A small masked spectrogram model, trained from scratch.
Model: 2.52M parameters, arch coatnet, activation gelu, depths [8, 8].
Training: muon at rate 0.0045, 9100 steps, batches of 256.
Data: trained on phrases spoken by 400 fixed synthetic voices, 39062 training examples, 59.6 epochs.
Rows from block 7 of a small masked spectrogram model, named by matrix and row number. Rows with one number belong to one channel. Each number is 128 + 24 x the weight over its row's rms, rounded and kept within 0 to 255. All counts start at 0. Numbers have three digits each.
After each channel's rows are labels from the 100 clips, of 14848, where the channel reaches its highest value: "top examples" is what is common among them. Only what is clearly more common there than usual is listed. The data: phrases spoken by 400 fixed synthetic voices. In brackets: how many of the 100, against the usual share in percent.
# convs0: expand pointwise conv (model.blocks.7.convs.0.weight, 256x64x1x1), inputs 0-63
# convs1: depthwise 3x3 conv (model.blocks.7.convs.1.weight, 256x1x3x3, trained with AdamW), a 3x3 kernel
# convs2: project pointwise conv (model.blocks.7.convs.2.weight, 64x256x1x1, transposed), outputs 0-63

convs0.194:153157111149167123105131090140119104144149123104138153143142135118131153163117116124087113145137105122120143146149120118125083131121145125181099069139146103092066143140131155132152165084100137
convs1.194:099135130101176106102130139
convs2.194:148102143121140136147133156121143130116108122168107111087096151128108090102160150130157152128146140111150141129087114136142162141118143117083131177099131150157183083114091110133111098174137114
top examples: child-like voice (46 vs 22.6)

convs0.56:148140111086158114155142140101100140112120120124116124157138154102115108141162119128139159151145075124090118101114091128115084180099116083114163132135111138168149110126107119134113147170134084
convs1.56:137132147115138140128107190
convs2.56:111157110116121193102101116118104138158092158114125119099079116130152094123134153162185125132156114134089127125151100122070105167138110158122136132130099131126142126158139155137145114100112126
top examples: mains hum (30 vs 12.5)

convs0.141:141139106149140142174152123114117137098132092174095097125124127109117149128192101137133119097108088137143096173123168145120115119129123111119133142090128087113109171132167143103078130139138121
convs1.141:147125139125066124133112152
convs2.141:144095119148139113187140150120138129101095115184106087145113153137143156119134115169167123093120107113164110145156145138107087112131128104128118126127112097157130139135162116101078121116175112
top examples: child-like voice (87 vs 22.6)

convs0.14:129150148152158126143094114132103140150096142165139101145126140131092151120122153131080137097136098069136112153089146142130141120134121124141155174115097068145126111103110118100119088146141169
convs1.14:158170156120156099134123126
convs2.14:121104143092098123093127165151147129118118108107138129109119176132158108198145085141114075142137133172141127124163120089122137112112122132123099122117133159101105086149099130141134170127104115
top examples: mains hum (33 vs 12.5)

convs0.84:153064101147131148081107125129137137116164137143103154101120120123136125160150160151115119094131104095150132101123172144118136150131084117122095151146147119145111063112114108171153132114131154
convs1.84:120122117116085105133175143
convs2.84:136184114140091093140163171112109120133118150116137110104144150106114129140128156098138179166118094130085158162158124144122129143093139117126136159092103131110164153158093117138123137091103136
top examples: mains hum (36 vs 12.5)

convs0.218:136121108122112075131123131151155128129089160141166142115120120101126131113138164148132107182127100149077158121119146144115121104143091112099145167106133132167114122113118085139169140190140128
convs1.218:126142098134157115137128074
convs2.218:131119145149145137142141135097119101142178129127113097164125169165109093163136108109123135094151181097185116129111120120137140117140144159155060130120130104101123113123127144097089110106121132
top examples: /tʃ/ (63 vs 18); fast speaker (56 vs 22.6)

convs0.212:125125197137127108132131099140104103133128108109135097151154092145136126153133121149075109120103106129117145129141131106112174133104135128127106167116098091124105126160098109082102167113185124
convs1.212:145125164143172150147122152
convs2.212:149105148108142154134105073089084118124130178127143140142121137089160076131166109133091163118137145111147140127132140180092151087145147144114145125138144133105120134132090104108122160110114131
top examples: mains hum (88 vs 12.5)

convs0.129:105157139091144106136128146130094157127132127187136109145160146118110107120148089087158136155160136102111074129143099102150089141135120099087164100140127163150118135135111099147139144158140104
convs1.129:138177129125117133136173108
convs2.129:101121105086166098149085072133091146141092169124121126120152141119136125134150086147135135150142095144109128139124127127111087119103136117132154161189136161121144159140116139094123158163119146
top examples: /tʃ/ (54 vs 18)

convs0.143:174104138149124176106128111114173122145122136143119172136131154147124142134174141143134088134139094104180111140095095109150097148151073113120108151153119126137125178112146141142155132155125146
convs1.143:113109111136075126122097107
convs2.143:165140091119143118116138118091142146116104173138120118138087101117074135119130154135116105201151121104156094148111127118124096130119103147160113140130169142107145145121115112177141137111115173
top examples: child-like voice (53 vs 22.6)

convs0.134:082149133128125134106150116156123100116105124111132180141106099107131142093130130129141066128106119114095134133123155164174152141114120129143136142161188124101164122157133121079095153136141098
convs1.134:147178145112097107124137143
convs2.134:110130126114077118143125093131099129129138140122165109148134137111164140066077119165160139139112116117111138123100152145151157154121142161124125139140178138129101059162124112109114161121143115
top examples: child-like voice (100 vs 22.6)

convs0.126:100084177134115097090132113106118130141126141126156099158140118163147101144142175162075136112111148142124116129132147155126176116164143117071125173108129109132110133122118113108126145102153096
convs1.126:144152141143181132113150147
convs2.126:150115206121136095122118113097112128158111124136111123144117077161156129173149179135109105129115140093102106135115115146138157141165144128085145119107136153122133173159111140100130102107135118
top examples: mains hum (96 vs 12.5); clipping (32 vs 7.8)

convs0.71:097125126120132120131110142118112121126175099146157162108175104108091132093121147162143122126145130138142147116120135094076098148128167187092131114110126137133111160152078118143112107166154102
convs1.71:120169168109117106124100134
convs2.71:117128134115139110155183088135122139157119146153159144143121120118128147115132106110106178130141135130148128100160176129141067156145148090076095085107109125098114135115112161146107121096116125
top examples: mains hum (86 vs 12.5)

convs0.174:132140146138138122136153120150115133126110126125149153133113067156102178090126099120136090134091121123146130120104135180153127134083147108142141132110119096158162104125085105094157122185104139
convs1.174:128133131130163129102074111
convs2.174:131093110105110121116137136117140132128104096113127115142118138078179099141132166131149160104146159165116147163123115082074116148157112149120129142155177126137162127091167138128105140099127095
top examples: child-like voice (65 vs 22.6)

convs0.13:117106144134142109144131128076139132151121160110132117150155180097127110130176143142129151094117135144159151071115117171127149141145128130088121162100135161128188145129138098144163140136139099
convs1.13:161186142125139113120137130
convs2.13:101103108130109135102142170162124159088097060157121144118153152158118124136145186147129128110137118159120092127171132097126184120136130147109135107133120151135107124137135139132135131089082132
top examples: mains hum (97 vs 12.5); clipping (29 vs 7.8)

convs0.116:172137134105185167117138155131100143141098121126108086130127133178108112130155114148171134148139149147137134133179126128123090173177099122115134138121111111136136158116114177147161142109126145
convs1.116:162179110134127124160135127
convs2.116:108090142185140080134138160135125151110161145146138177094117099169102159179111140145125125134127119098126137119127148125134160124115113150110130127074107105157133123110123085126127079150111126
top examples: /tʃ/ (61 vs 18); /ʃ/ (46 vs 16.2)